{
  "model": "image FSQ autoencoder",
  "dataset": "short English words printed on busy colour backdrops",
  "image_size": 48,
  "encoder_bias": "none",
  "encoder_parallel_block": false,
  "encoder_drop_path": 0.1,
  "encoder_patch_size": [8, 8],
  "encoder_width": 384,
  "latent_channels": 4,
  "lr": 0.035,
  "orthogonalizer": "polar_express",
  "grad_clip": 5.0,
  "weight_decay": 0.0
}
Rows from block 3 of the encoder of a small image FSQ autoencoder, named by matrix and row number. Rows with one number within an expert belong to one neuron, the router's apart. Each number is 128 + 32 x the weight over its row's rms, rounded and kept within 0 to 255. All counts start at 0. Numbers have three digits each.
Before each expert's rows are labels from the 100 images, of 14848, where the router gives the expert most weight on average: "responds to" is what is common among them. Only what is clearly more common there than usual is listed. The data: short English words printed on busy colour backdrops.
# router: router (encoder.blocks.3.mlp.router.weight, 16x384, trained with AdamW), inputs 192-287
# up: expert up (encoder.blocks.3.mlp.up, 16x192x384), inputs 192-287
# down: expert down (encoder.blocks.3.mlp.down, 16x384x192, transposed), outputs 192-287

# expert 6
responds to: grey ink
router.6:155127139132148128140054178104132155081159177107161117087165103094112156197127140157094138083115120111099105099150172133110203103121120108100094091131165095141115177155088158131179162119118143128080183181153103142158200177123186148152073065101078115139149153078191127115130123155137093102
up.3:114129177133095148130069161189139126072157168112100114114180115138071141195104173153117119123140068065092089156134086100117163183173097094139131158148106146171138111139144119080118127126124133069079108139111120067148179117128075121152140104133134138137123096126138115115134111111203109117
down.3:106134130159170157125116086098118099133180113133104140161122063126152226092102098107164151109105094143156136108124107114111105110162171102111100167108145160156138106132211155110130097135153093110148162182153139194154154093081151097084096198139122106191069141173146078127099171128117150129
up.4:129142205119121070193172108097205167120122113119164131125147099110129192110092091135104166129119200148142105118131080069144073119103132154173158099091125098134106111146135214114118120119126115116137145110161116129071116095177114073098129144131087080176121130084159127087091121144165172082
down.4:131180081129205102132075149162098180106151127111118092115112198149109146093166182152153084132145081101141100151105107142128167137120154120071118150109149169128173156104126068146111151133127141092151126078167133090169149168144078074127135131044084141067135133124140115134163115137118086158
up.5:148096124190082177193153159172099105138120043110116125110162147139137182130168102087144136140103133128200168123129104130203157128116088150105180083072099139124104124102130163151144124164167145182077087101153086115145151087111135076162129104179096134128102144139164101094032162103148148149
down.5:159122202097184113043103167139150078153125124162169118076129119083072107164086120139166076137120132088123126113065159157056136141071110166150134151167150108165065123124111127108145137078116159165112151147182132162151087108208128114139211114123118175119182103153100158071070138118171097133
up.6:143104080183134203087151170105060137153133140086066146090091106137159131142137112085130102132156179116144159185160172186109123091174122169100141147130118101085136130132081094119164107162099124108157085141205076139088075129090149110126204121106128165128165167115127093087133134081089124132
down.6:154115191140074105133113121143105110146142065085157089164124155048150105134087179141090065137124088137172048134111140135135132083092149104103110130119210131120162200120111120086104158135130161130103116128114139082154136154094133195098170076095151135113151074187140096177088109139162197047
up.7:089112127122114162122085103112125130119078151150118136165191132105068167147128153108116145147092085135099135116159189132071110079144109164134099161138116103131175152135146135132150170093102154122129150117119165074089157098124116170097167130106100129168085113148123176160131151057147124103
down.7:156186124068138116098100185151130135158150140153174130136131134111036172080136107113126163086100110081078133127111174162065134054153119096202154111132112194117180159041102142168094090163104134134130103125122114179162150112140155089203147115114093133069102160135138138107105150140111167163
up.8:181123110121171081153102085058102108117214136150163129126149065133105111117126189125163122115180073148062156089060088144107132105144125142150131073090186148116088084100106152127108131068101181107092112097119157100114116094113085103141105180121168117132088107115187127172152124115137123173
down.8:077154109166142144123121166152117178162162045144104107077175124081120099107119137143178125095130171107157128092171127136112141138160131164128121108128119120158075147087137124132156141173060094149114220135123149125186122145141103117138136100158168156122116134090141116126106105116170092149
up.9:112170135085151117060131200105165119134119146089091132096095145169146175107121133137109160170150139136141096145082115175163152135099166170160087110080091153092153160108125157182106066171138128125131085153142161101115122086105122084156138112118138150115118149163153052175103123118126095080
down.9:085167066128110111114149133113103093143149136179073113113115183104182116105145188177083128149132147133074093127062123131124151140170118119143122123101166068059153164170153120094162114106110155100093158086137123129113127115159134105123105125135184133149112063114101172169148121112154084136
up.10:126106148106135113176107117096152111117097134106159143083127110101168125093144145083091135172082185126109119128168141052096118112117184161108080104121121079111137138090159169135165111078137120124117136145100161097174099154142124116154123150182092167091128171117153062139097118099151066129
down.10:181155159131148115121199082072170149151132118103110098167134157123086133110151184154099134156177116111103169063202124192110130104086177128119099084114164103129080218170160099202151135170171111144143135110121097148133147124131135143107079080170075156087088101116084121132128105123110109110
up.11:071169197152219101143128126124158121121105130113139134100109146153076136087130110137141128108109125150176128160098117159135094098126093146099094103152128128086144126135103153081166119162171141112157181110211103166120183156123148063078155165097134182129167117153112125127104156180101083125
down.11:153153123127132182188122080158141127089131117099135105180127090170127119125151191149115117157121099067159173133101120183102163174098177147181126133089088124161153132129155112169078114176107104090102129093142169051110139132139108110095103087161156143188099118102116145128106165136113102159
up.12:124182112127117158153106120155093116128160151137166119080164117080165136124143114100061161077062136079150083196073127111151104114147146158107155110123134113111149115142107121114126183137156118123124130106126165122116173171086121120127068093130138167169121111103124136148149155121103080139
down.12:127126145092131081161086164091161141150169102145090145133151132096097120160095125130148081136180139134139135166122139144138099128116136086186127138150190153147115169126139187108196134102156132154080104115141097177082169174147121186044117148081120085163152090129115175134127089124180170122
up.13:087125142172164092110103158065099155178100093139112138104148171075128172122131092146129103110114110201116107109111091106185111210172107178088157115169104105167163118079171131145114176131150164071086089114086166165149119139068127122119132164089128137096115113136122099156122128153144130131
down.13:171172100161171138141137140142124128093108115104096141115087115095162134125083121104185107052144170185150150114156136112130150132170131155121115164098134106131153166112149144134137178182127131138160093100139123134152102091111118108141140117132129108171181122114128136128160148140061136172
up.14:129149132152119144162122128174104118124135112176129118087128172127110139139118082103085142108111122100122178152147142116131118144113087135122140132111157110123088127142169179104130140132185122133139120153134092136057102085207104075123097157124139095144124139147143063121081129137113174088
down.14:147113117210085158131138106159097139075136141133177147119172104129098107187143095161170071124110112157117122103114111088158100119080145106080181151058078188115168128088136135137111114132165081075183112128193135180110126148104115114183096142151172150166110111083109112110154079130137129160
up.15:165165165119132096101057137161133165124161185122127154091122125144127122134139196193117138108113091136112115085072079098116166079115117182098168116137146158133144140144113146066132186116088154128081185153136093108085187182130165069123047126112154203224119092104209166147141125120123088156
down.15:141117104141055169143169105080121098106095134113109123131114155165145122098134083095117121153151113133102155128124147137107098131155066156155100162089073150173172098098127124168125063157120075073142153124153144147136070119162130073150166133117150147065133139107075126103168108103145183136
up.16:098104164134062152169116091128051160104149151113169182119122139149101118154168143103148171127116077083138165063173138146132174138109121140106102195148109109119148146096102106126082157163148190062108036148115140097114074179123187162137110121133152105124102094164108113119155115114158097115
down.16:121196177053137128106106158162143128088108090202103134187127131160095128122085129135121106113095144156095135121178111070111127135178121113092136151086114162120175126106066159084115143111098091125139113155140110141090121109091113065084104166159125091135099100085134090162109075165170105094
up.17:088151205142160117120111180116150166161138130082123107173118199132172213160104119132148102108122120154114151093129148112120123125156164165139119197143123148153090082107159152156165112132157172126145124103150113157031105117125114085149155161074097118119164140146068147145118137153154150118
down.17:162139095118102125128095185134145130082166132145096170129119098193131119100088080157131090104191113104131056142158080084159125109142139103140122150136090075155086100131161113184086209137126096086142132169113144079175070157155077149118091217131101147130160119102154105113117162045080140133
up.18:050125154104140088183134053155144203149147076164177159126116158090103101036167126088156114110152099110145078152043124163104102118145106177139136198120144138141092140128180097095127127124166114105112092125133186119165048161137128050100153151092136036180172100091149181165144147164147101127
down.18:173108120082148135116103103165152107136127160123119075144133088109069174071135118078149123097169146086140125168127096119124088153080105131164107147083073103151100100134143138109080103170090108125166116100089143145099160143142162141170160116136054161168149139126141164149108086167133169130

# expert 13
responds to: purple ink
router.13:108139217115095083178161111142122080105123110150166126125138182150078092085164163136112106123159090153127166126086128074141105110161165146127143144095135148158174060150204129123113138115122131100151112160085126128103072112098092027104147135166105140153085127155123154140095129068078082195
up.3:103125113100165103153132137067113133154090184169159070062102084191136129156146148122119146161105167059075135148163066163128117136144127127149083149151149049141085106140129140172106167119066080070107147168077121172140122140043155108161131086170075117115135151113113125143195129127149126055
down.3:151169170163165135154139187109141081192179156119135110215147143189176151138099117147111091103121110121098102113164125104098140121112145099181114132099137123150144132131136151104150136103075192125106157152217093153126152148081097109110136136073186114140124182118100156142155110146208107103
up.4:108152101135090120069151081093140130161066155144088112124063107123122190107101120163129134123102174151097126126204135086160169140139062076132176131117104156184138122113115161126135093116126121152130144104131130109095181184115194168123118146082127148121095128177116108195201145147141156097
down.4:165122156163038112177111070117085113187068115170122130098148163217132122146157190067159157101063184112147093129096161189098137124139162132132105134078121184094097088076135120107140149095140136124188121127121114126170134105094175158121129168156145123165127124114113132087076099099110128144
up.5:148135122161149079123131145105132206178125173088089158136165110176100179160140116142072146056143081146162166075191179118123186098138137130053137096132108139183112124141110126184121100169143120152156135134130244157106114136111111154122171095152133066099199094167111085117178094094122143115
down.5:168077103113132121165147072148167150099092160148099109121132120111102163097102115124144076150147168111195128127190152152196177189125147119144066122106096134186194070155111126124192139119090183161082148150142135094150110162121100156125115106120145100128127149154086089150121076147178132114
up.6:133144139126109104114108116088094135106121104150121122113122114158168135114150153117136107103177124075114173118161147123078147109133087097126164106146142157114133108109097110150111123194110116117137111139121106131119121133135154166118175150114100124074090190096131052141136161086125120069
down.6:122163118134112114189106145160105119174136129151034089175164184139111146171141109158147143138109150100030036095067192131125113133079131145083092138094150182103107125127175134157110136149178101146110208141125117165153141125165142149132091169118164183159112122135112097077171066145140124106
up.7:154100163086189134112114137071087135129183155124071080132174150141202127126110091127084104077164142171073163106142140140160108169125088107158124144099091091107111169134135171174147140138159108103080163130201182112119139121123108127164140089144086054130115157072138149138088179162076142178
down.7:155135157129081161122098127110121106121065125141077140100132096173089200181082100120158085124092225081188086199133116118125083096124147154139145131118153122139128087136124083165141133166139165181084098148146088111102130115083145156099121109085191145143148126126136120125144120123185147112
up.8:093100139119124092114119140091123223138143124145146087096123106107131168161123124197124134108113175130153134184143127147135168088179083097130121168138172152133124073152101134168141110163116144122190090126149027167123153151130112195110130162147137128138131147166146114108132163118126121082
down.8:139155104103064120148065152152126118154118108139101116136108069177075063144107097140156140129125121142131100167071138141180144092130113145089189086088174136059126135130116101168081145081109123097099137104136112152088172096125159126151111112100204134113094151096124175143203108128149142106
up.9:143079185136200149152141136091149120125079092108151163137100187112109153065091107133141128140099162173077155082120167145161090118202163126132097147119134099117131131109119159150114111121126144157056138163169167113089138133102131171132129159119091091105155156111115149119111130131107142157
down.9:119111097093178112069147128131096180124123140116096162096065094168116144140129150136099159077125125157146153056089123139136131159119133079137114107111130075158163133135109134107079145152135206113097112118098132101148192165097146078192110124117158142158163060166120182120121092109129115110
up.10:170157173155130093138138142107097175112127090130163159114156082121096208065107152157105159090148161177096124125156153151087098141138162066090119189099118174120116139095155072157124084177086120169127142130143154157071117133177164152100099102091145128085129173099169058141149129096116092153
down.10:178128126091174059158132123131129109108109130094157144173129150102147171120085127070126086149052144116111098128120116149096120134163076171077150151130154095109119150138140060109108163134111101160163122103090082191137127120077070093173176149164156092095129182161115095159165131125108141177
up.11:107166163197154155142119148167128175116139128078113114148158096138117127169144061167125120125160123129095093145152153171098069081093154152151130156103086094068117173148126131167096122124152087102152078146117144201152112146150135203117220067080089055101123142092146164101141114144098147110
down.11:172191156106104107180120126188092116078113119122082120100141098085181144144162170140111159155157151088068086103217121133173088116123106121082115150118181157059194114102106122183180192104103164100145176113122125116127064168045104140155128122159115151081119089124136073102121163199102191129
up.12:144121153063099065134095093130115173081092151174100148140118130067133187147119103175052147072073185164148079130155126104122112086139093157087206127119137143147093137124119130160152092125099166129123143151138147071108181124143087168101131151178155114089125129140115132107135149167152133113
down.12:123141130120120155098131069138080117117053123154135171142103150126141142067198160192217166131098124147181130116143108146110129155119084171126182107093186126182122099141094166090108093153118106066143149121202133118115165145150150111079056100128102074103128125082170111128175076115110161100
up.13:100118102096142125114132135147187151125152096170114113084117130151113176171118093118111116096113142126177135163143169164126090174127140107202114152093144128089127104118155096193092142130128106062122064132043165161077151112132093201139131084128144075092146109137156153179108116076123155090
down.13:124142109121084120175077084123160089105152081128161142093141174161072122114160123102081054094169099164205161121090158172199075113185114145172136110084103161112124134092118072107145079154074154125138126126135132116155132154094120104077134131205126124072081126160153126133144107147106147079
up.14:154109138165144134132103123095148075141063131105126124082145158143093165126136130118136133103052206148095143137139181124119079090071140112158155109115085133122140138103086140111149118112122141161142173145113113121146107149105113153124123147157123107079109123151132147140140161110152092185
down.14:154091108136128176060132112078159180151164073107118139120166117159091084130086105126144148117047107192173167132155088167120103080111164135051152113104126221121128131160129141059083155112163170133161150100161112148095143168157140192154207127095150133082095111101136155098105118148104098104
up.15:082137136117186173141179119144143123158138130120167152080131110100080193139175095108120139138132158143121146143160118087136099173119156124158203099118117129137089140096069091122165121123107170120173103201097153132153160146123112188124146149107135105140122159120141069084121183078128102048
down.15:138116108103176138169102096128131099095157140114148128181118151142081163153160175117153165149137156151147189142129124093110142112101096136092056098133103157056101152113182068154165100109132139124155100139171158139149168121130141166104107136085143152105089142119093149134112122093125091131
up.16:178145148083220194137144150141103135116100120130095086145111138131151116137110144145101135101074115111117084127166138131130165141051147089106096193127114103137116147141166090171133181101136093112133128138118129147125138090144113102112176116084142098089161118118136116128165118117164145166
down.16:074142182170081081101123188134145145149087090106145135169062108157144130129100164103178082152152155156220140099132099162098127154144062116175147135171116089107181063112079096129070152126141108129097095164143096092174135146090064158095158071143154084096192155197114148130145130072175162138
up.17:175122124124116167119158145129141120118118107123136090114147027130100126164080119135134109133109113092151175154177110070141129142113161065152114134130123118130138157165134130154175130143176125184078055143156170213175127081160128182175149119105152154119093124116112122157142118110083148073
down.17:113153118125178122101136150149087131143144108097138032165121124132182156110166115106112142147135095080129064072119087165132100141103102145102132101166132124123153147198182144176117090095095101176109090106174123116160147156090123147128115143157079124156063138079118135150124085113128138170
up.18:118127134090085097090063102123119111077123110143103190142074184090099143106101114147143145053131106135143127087187150164114094144103117068099092159123110140087166144175173118188106139118126065130060130145157039163085097095153122089141133199094146094128122117104192110157123144147146170142
down.18:081119137119161111161157099132125151106149149146082144208092108157134092184106154160187189145151089123120103102160126175077103124140114143128088105161102096083171206107171162086077152138128147079125160145128081126080113148157122124139069082106124083098167108097127120102147138061122166157

# expert 10
responds to: grey ink
router.10:150139103112170148142074133126117123121146174083123141094154083080116169192145119124092139067084142105084097145168140151086176148099121064121104096135181082142067177159107160132147144110153131123066145178140109153144181162138182152111088098085090072119116160083182140133149116154138134103
up.0:157120119139101173139093110100092092127132204130160161143200116102133134160165111087188135129163133059121076132176131136096136140153158131169116081130108098105070099138062132134140144072094152086170099110152102033145134116111084103112096055154105109121139086117073080121174136110170148153
down.0:115135095106108121151111128143076125134110117129109141090088129099104094178180200143077041070139091128142086104126076117201136138081103150154135155116109136119138110052120117087121183067119113115132101180144128096176113117175123153127123152104097056095167149039110160148101148195078091137
up.1:062120178142116138176118085142126178182113131173163130186108156093143093147084103061091108082132067153136097090102178117119134162097125157133114110135131129117106150139142094113171152197144100155099130153190105147081182126088090142126123154101134142130075115116087123183133160174143118140
down.1:050077123146205139071086160078149116080160155126150075144116157191163137119142054100182104111140152131095143162142054125123218110140114116169158111137110062081134180152101105123135138132128107128119146121119131096168125127160114182091202107111134163094136152123116173117066070115161178123
up.2:140136113131077164142109113076093141112126178125158185116107100180098146103112113084168108185084141149144142103113166109127115107105080137105109155133119124065111157113098165078091139127185143139141045087110155080105116114086137122150095102124105125096086105090159128132133168074139176116
down.2:184173155143169101109095193101132108091152081110160143189134100084125149099170120170096099108083151139156096076157119086087128115106137098142144113156064121160136065086150099176156118104123117123163146164163104121134093128157110140127144138098128158128142180123168112122075157120127148126
up.3:069086151150136091129166118114082102084209177161157136118192150148171172104069096141134154160209126100092139092175054133110137139141164139095135155166135145094102080118108087126162067101088118099119149121211156100231091161107074047121081127068119126124090175126108117116152131159145103136
down.3:113105147067180148129121062192111103099110123115132094127082183067129122202145164154108119157173090103105103121092175169143101099138122131133079186081089103150112126133125145102136139144165123149118031108201204144150137107122107083081143140152082117123135128108126151124106196169120159056
up.4:188133101112162134132151168197135106109147161121145154108120101138139173068086128160119118180068155121132085093125116037113163067156131186099190148146142150112123101194162156154158139083103139103167097181120148085162147103104141154113121107161125118097097161168130163145137192176080109165
down.4:112076145167098146111105111084153118110098101115104108170109118150128067162113127178144071159128076091133159147155137127148180096146132118133133128114115151117158198058144067132130134141111105119113175089186089116116093122142058133104125197096170120114166103113090124181124124139103093151
up.5:163136116107141126119164136119115130143085190086140168139086135115096127099092112164131104123156159117141112121148071142133087141164107157116117107083112166157149121154125098134137086132148124140121091174154115141091139145151149077192165122155069169125049132120123172097121082110096170108
down.5:104131117124161134118067142126133100150123121138195130080124082120137058130089130130198107211137140048140127118158130214109164111121089166144104092106177086099109127150104164117088179135105130164097158109144146121068149132136110103147090099145170160115162185107121136166187113177147120120
up.6:138103113164175148104132101210107089126117158177140139159128170147055129141152160100076094147089121146131119135078114119094127188159132149140132185095151102134139163091117160069121118117076116149154136247092142114097130073124105103155152148156117128092167102082103087101175164129182100089
down.6:145116166165099134156111171127175125092060137146135149093150156077157073130101176116141124148110097172109100192167072137111163071107117119079102046176111134163093080145075132163097159120136159149194103119146121211135073122076082164130161167163162114108077180154117170161099125163134136205
up.7:173106107068096135134080101140160124153128143168084134164118155131144075127110120158157156034192110133169221103052147125163058145110059160126121149126089131180157155125117197130198102119167103119110103140133129116128135120148163115131151156115106152131118169097182140105095113090144080153
down.7:156104162085188122090101102095096119134158060156151144139076122106167137114066142170141115155113117199176084147128157130094141117135158157143130178128109178088129102178104158175135134060131107108109138173192116119154195114168085123090054079067119146158189128148153136134093092110129130108
up.8:117146147115157166150090061215134141178167182120149204128176172229096145138115155091106196155139151149144142097134158134126130121176105167121116130137097147092146106131150101155156150095113079113123161145082145096135138136103150121096152066144121102112142077112126085126136100171114095124
down.8:118190152144164097177170156105146128185131147126070148080081095115115121066112125146055080154127129115162095160098081112088130100128167199127108137159143103137141159084167116129175134140206151145134140178076149114135134126151174145120122150126112114094135137120116117182063107152088068075
up.9:152162111142089105121160106132195098094123103138186093132163156113128130158124083121084177158139199142101119130189132146103078087132127147159105156140149138118079148084206152108135162143131138130147158089082184167159158124225107129142070172117146121083102156114157115097120137089132117172
down.9:060064164124166069138120106127131150085228148141197152132099141161137156132150122136118133103158096142138150136131117155121140112143091128082153129155115156136143080106116145122125116134171105067107091083126139160187119174169106117158117087176155229080178119160160107077126100109155144101
up.10:144107069107094148163139087095113168160095105110139144153167083160113100051167147152157126172079190133060121119143138159196132111129121158129110131121117144113099118128213105135138057137122110075209129137063131112117130135143179068154091081128130121128089125161097127188051082100147108138
down.10:142092186137126130161093166150097081089075095146121144083123128149191140150109093170122110118101143173134123178220121147164084134075167072122100097130091076128141147160047154159123191117091140111109128092111159140135084156100070142092138113066104025108145139163089087094140146083107152142
up.11:146121128142116123078149089146117145128134129144189086029153139172114090148108124117109146144144166137179103151137082154126103126060169129162130104124110121102126185141189117112092173106090103079133133149125158029141134120171138168073074139139061167101119107180093106165112110105117107122
down.11:074119129160124151144168106121171134121166206107126146119116127101110164178165088093141132073152077131180111124168184127100171078116105125143173107138125108143096075175096110172171143124126178164129131092143151147113126144120093101150144147111093152103147096045126134116141181126113165185
up.12:131133144166144125091148136124130134142112151097141115091128087085093130089168162126083154056121178134162102160123150150180127123191187109158118072175056136173089142127116165131130147109114118109105167133092144118219147125104127156191169126060119142036137198172100068139156108158186106097
down.12:144123138159125166152074175149110132131095154122125112153141043126119209108137150151148092102138154122127119120081120056170099139162154120078147181136158114142168067132128150097141149181096128147117152086104114143095103127136147089081134148115133112205126070141135118125145159106112092167
up.13:106123118134037150121116129107118141153112120088171152065143167160099057200125140148143118089158123132107095143207088110132144107122085154109137114135045125052150174101141137153057090132136130081130115115115184118196135164108137102139179104119139157148092129180095133108124120127110131050
down.13:140132144093091123107114109089095050110130063138107081082178127091090111107083086127090161106131177142110123164152126139169099129108173066129100199158225183163080095137179086158106092121150155112083117140178115120166101113067093135163133095104122128105185145136148079158105114091166148179
up.14:162170116170084181177063143132130132089101139137162158111139131101150150144103137117107055209118083151115148144151146059135213142139121155133131130109125148078117132145085098174134125144117153188124176145121135107116147166077135080129120132162131088115169075156168166116141141164111151133
down.14:192133141123081104116133144154104081097147184159197107088165118166141093124149136193126142119080091152094181141168104184116136100109118086140161133087133090081152069117115134122094162120110074123141119118137124126099177115152099115133094110056098121055038176121106094128137100167097125105
up.15:136110130135135158170143187123153126117146127114126148162130091080145104121167101096105192152107122106176176096143141101075152088149100127112144090120066154130141169134135180146163104193122129159116092084103156093149082107157150131077150136121127130098169132095139170051181120122137143104
down.15:138115079125103081112158128217142136096176063160103052138057095096061157166155142109135171103126081168092144109105147203093097088126121117048114084104168083131156097101123142133104112135097084108112188129171116163138164122112105133111167086132114146116145077130097198126155122081115102187

# expert 1
responds to: white ink; yellow ink
router.1:077124086095145148097205127068136092110125132121094132172119144132154179119141144147133120099152145161129157131153100090171092177148103098149160149120113068122119077119131136169121055114143118134111109144144145150168073065170096132109162185136135075084087173166089151117182167156156142099
up.0:108194149053087110164116129129094127142137125117029148063128099079195101106141122084174109156168132166143084154085092130137144097143124153137141120195086134135126148066104181100133123096144075158148148170168135067090105121075158143160154118140169143163093156095131160152123133145094172065
down.0:119120084171150204107160148104141146143097074101096131106136154079093106071155051173185159140153154110129087208118118139105128168153131142128112097083124076022083128112178129155140095131160154166125126161134063166143083129125150131084138176159177115122093129227122130133128157111087108129
up.1:145083123110099147086119122161134124103132099145113086196129115136141054151138084149149128131101176129137113141123075122113134156109111124125169183153216143071130117138173096071115122174134088106112107052110061090156127132151160162086112142117113153156056157145161121159130133100137120148
down.1:051128135153153124167165088068165142117131112146100172129154124156106165120064109114131136157153156158103155165135054127119139142115137094075066125189138106127160158087139151160170125114071166176197124196175151086101127164128160139112116118152110113087186166146145076057153118109144132112
up.2:139162131118170116160049113135136109109118140108154107086139104122152138140124118116104151190134103114172105171118108170117107168084060113127156114181186094083069150104121138174144115130147118148071171109074062113143153092121134095114110125175083166127183080166081061117088072123114116123
down.2:100123110138156109121089147139105133186098156167071101133162126132139145081120102112145066095110150167118166143146143147122142105124148097113126137092124157154128160128048125165135120126127158159085139142126091145159123153142096150172108125070170090116190153150169128157144123130119139070
up.3:150113116101145168136154110167126128124175173079131177121128132173105089089138141079151134097160189145088149106075163138134156149179086122110107082127138065153093121084137173133148137161164166145057042147105149114101123158085149168118142149112127115097107172128077156065111154111143118124
down.3:101128136137121112109165146196106156117078118165118080123159120201063169125137126058090147165199138119176137112153141157150134144052146099136114146089144141131150116154122068117090141138189154140141084161110121126111124155123154142108114127131086070128149163206133098208105091128135147105
up.4:150114114105109124144121113184119191147135105149102119138051110100136143080125135143169114188146079106085105090146168179169066126186108154129135122124170151078166128135103156153096129151107114184165093149147128098162127113147102076118154109133126143121161108133172152145115124141145121139
down.4:095132076129121103138101149132127081117096119146132127180147123129114098127146140126101149134081138150158144113136103090143136098095198151125115097121167137143113130154148147177131103093169132081112140147092146125130082044111113136101089147128148104117094151141161138132139111095113065071
up.5:144177113098167112126123116102089148198080174130153142104090115090172121127192198129141176124132128207087064109062142132100135179156139121122121082120163158150173136117114149070096169087073144083082062162081154133080153099104154121103104124124126172115146105171065101146109134182152137093
down.5:106129165125101101184093130093101149197170131118104100147134154152144138212076088141098138153078146107169080150171114123122112154089078154174120157143180116087110158125159075096126109138131159100153129181090122133131161167122197109189141140118166075130141162132136135126098043087112137124
up.6:099157133176124161132167129155121061127068132156201093166158184089177095146146125152157114097115042081063107125099107116154049066109138029165119113178133125111142096138126107124095135118129140133172111160103119171122165130092097113155157072130091160135090131104141071141142152110102111094
down.6:079112177114102183146115130128153125104060123111137083063120178138111167125070141139119117065117160108095121126164104145069126173167117121132144129078131084196150126088150134124135143167222150185168144142058097129184122124107040151146107152104165217147134121119118144099108149100082116118
up.7:103120124127110118121158178110117165114138168091143153092123093154115154148110150126119114100140088129103114097140142125142084070166118126127103168116138109140122138186119120084102166127081158131078104118095163139127238105090133105109167148144084159183170097161172095183086137146119123133
down.7:116086123083111158140132133152090132117139036127129089114152189131142133058109079097146113133186135136143137106145119137160119147132172140098105120158160165111166136092116132135164127159167163089122084183184142149203110169094145110103145124124133164125084125104168140168063072143126066132
up.8:145099102152091133132154153116129166118146092154182132130119180106074151072062108148082122074092145139142106121100151143126131143138106132121143092122043126149144080148101103190090159175127187111153069102094171145125127131103137133119089171103080128196103148100102179125125141149145145162
down.8:142057096144154133122139133141104160184132135156144100130139156112069179049116156090128121105099163170185116133126123132173124194095121208083162121106154133130145103137075116042107106146125149071180103148123122094109149079091111153134106093141142124021169138109131072164116134143117107152
up.9:143085065151131174067102142191174152158136111102135130105137132165139116101151146092141116167132130103112177163107121173175152135124116131108161143162108202109150117123118113090126126074058123130195096119132116108135092134103168118095144121138061150095076119143127145170115053089117178171
down.9:117142125108121103139074151148132169141115168105087075159098123126096132074140120149142125154096104118123173162118093166172131174076104114167118168086050109142097137092089181138189100144151151190112093158156147127162132151132157145139096163156094110163098139103168115111121130130163159099
up.10:109104141117094082158118177131125118107115101162183128173096126123153148100152145113117127120119152162084125139104148124082150166108174127123175168120095065154122097127161119096141107136155099111105190186092102142177113097166112115127159114112118130152140113138069114160109135094090103204
down.10:155144151143144150119134101135130160164119122114151096148138128163164142143090143172081206112118134116055098132133114150121099075149076101143131034132156135166105136129104075176117101135130105125129137146161140107126118115139098146111103098091151167131107186141122149126171060109091154149
up.11:196161172152168149153138182124139136158150113154139224114147121132148141123158121123121089131111120130163180104093118101091109114132126118124126126089109117151140122115113102101115161137116171087176070116084166132091168127101169161153144102063172061103152123105139116099097114152163192121
down.11:090104158155154090119119168158120123090165129139120094175110131074095169116146156150125108157160119155147134112149116145134189095108142091109076149090137136140122138114171092098095205150195088208156116151105130135108078207131119105202168132145141163110062176137139088139119109129106129129
up.12:159151120140125159113084103137182106195097101153138103154128123139102095170087177163130133141122141109110124097104084127096186099135108171111077101166149118078101176102137139107181124153163083126152143120141115178178149146135096119165119138121133164109113133148083137169164157118139139203
down.12:158121107118084172140109076151166130147241075170115132157121121133165088110180087175108101137097122124143128157057190151137177173110097160134117129128126076120106071156122138131099091102148129087177133169133100174157167176097078107135166093174152141131128098098097123180151132163097132067
up.13:098079129092146134099125187113128108122137205107093127151140132154140107162146137132083162140099158089185110150095121085105169148177129165149133145097193112155203184110087167086093082104122100150157172159174148094140123128102096107091058087145138153159171094168110115146090099118108137113
down.13:164085134137128131124186169141087102088069087150097143161106134158068137148111136139142118117115125180130151036146081080113149072125124158152148159135096156167124137129149149122083100079160114148107165156211068100097135181112061096117148113161108123162141187105128156084156165174115179098
up.14:134073121113001086160122111088131095167094126090125117121118154110113116130130136177120118135134128108108167178113176164183154123123153134120168160188073130105172141114066135147146150155076128118089100097135161120102125112111157121148159101123066145175130093106062107107154092165146125142
down.14:090096090126131130147167085099184133127178150131103105116159138075132150114116144150128193136189153150136107129120134145115124168128110127129161100049134089117089110125199087152144118150136057121106121196149175091142129173105125129083139109144106167140107174172134165127145100088178159131
up.15:100082135111106144135129159126155078149073110131083093131156125174107151154154117140169086195128134094139141098123119122081125138129094112156085154105199142214172096127061130137144130130136101110136236137142141148185147120070114152166132115126126139147094161094111112080177158132120157151
down.15:105141140109101071141065208105159156142138107133113107098098124115176130117084135131144131123155118125160131133120167181131078096153087181146075102188169133167099088102151110080092177098110134146189150167145058187134133126097090159151146104140131127140152155129146144165108113135134090085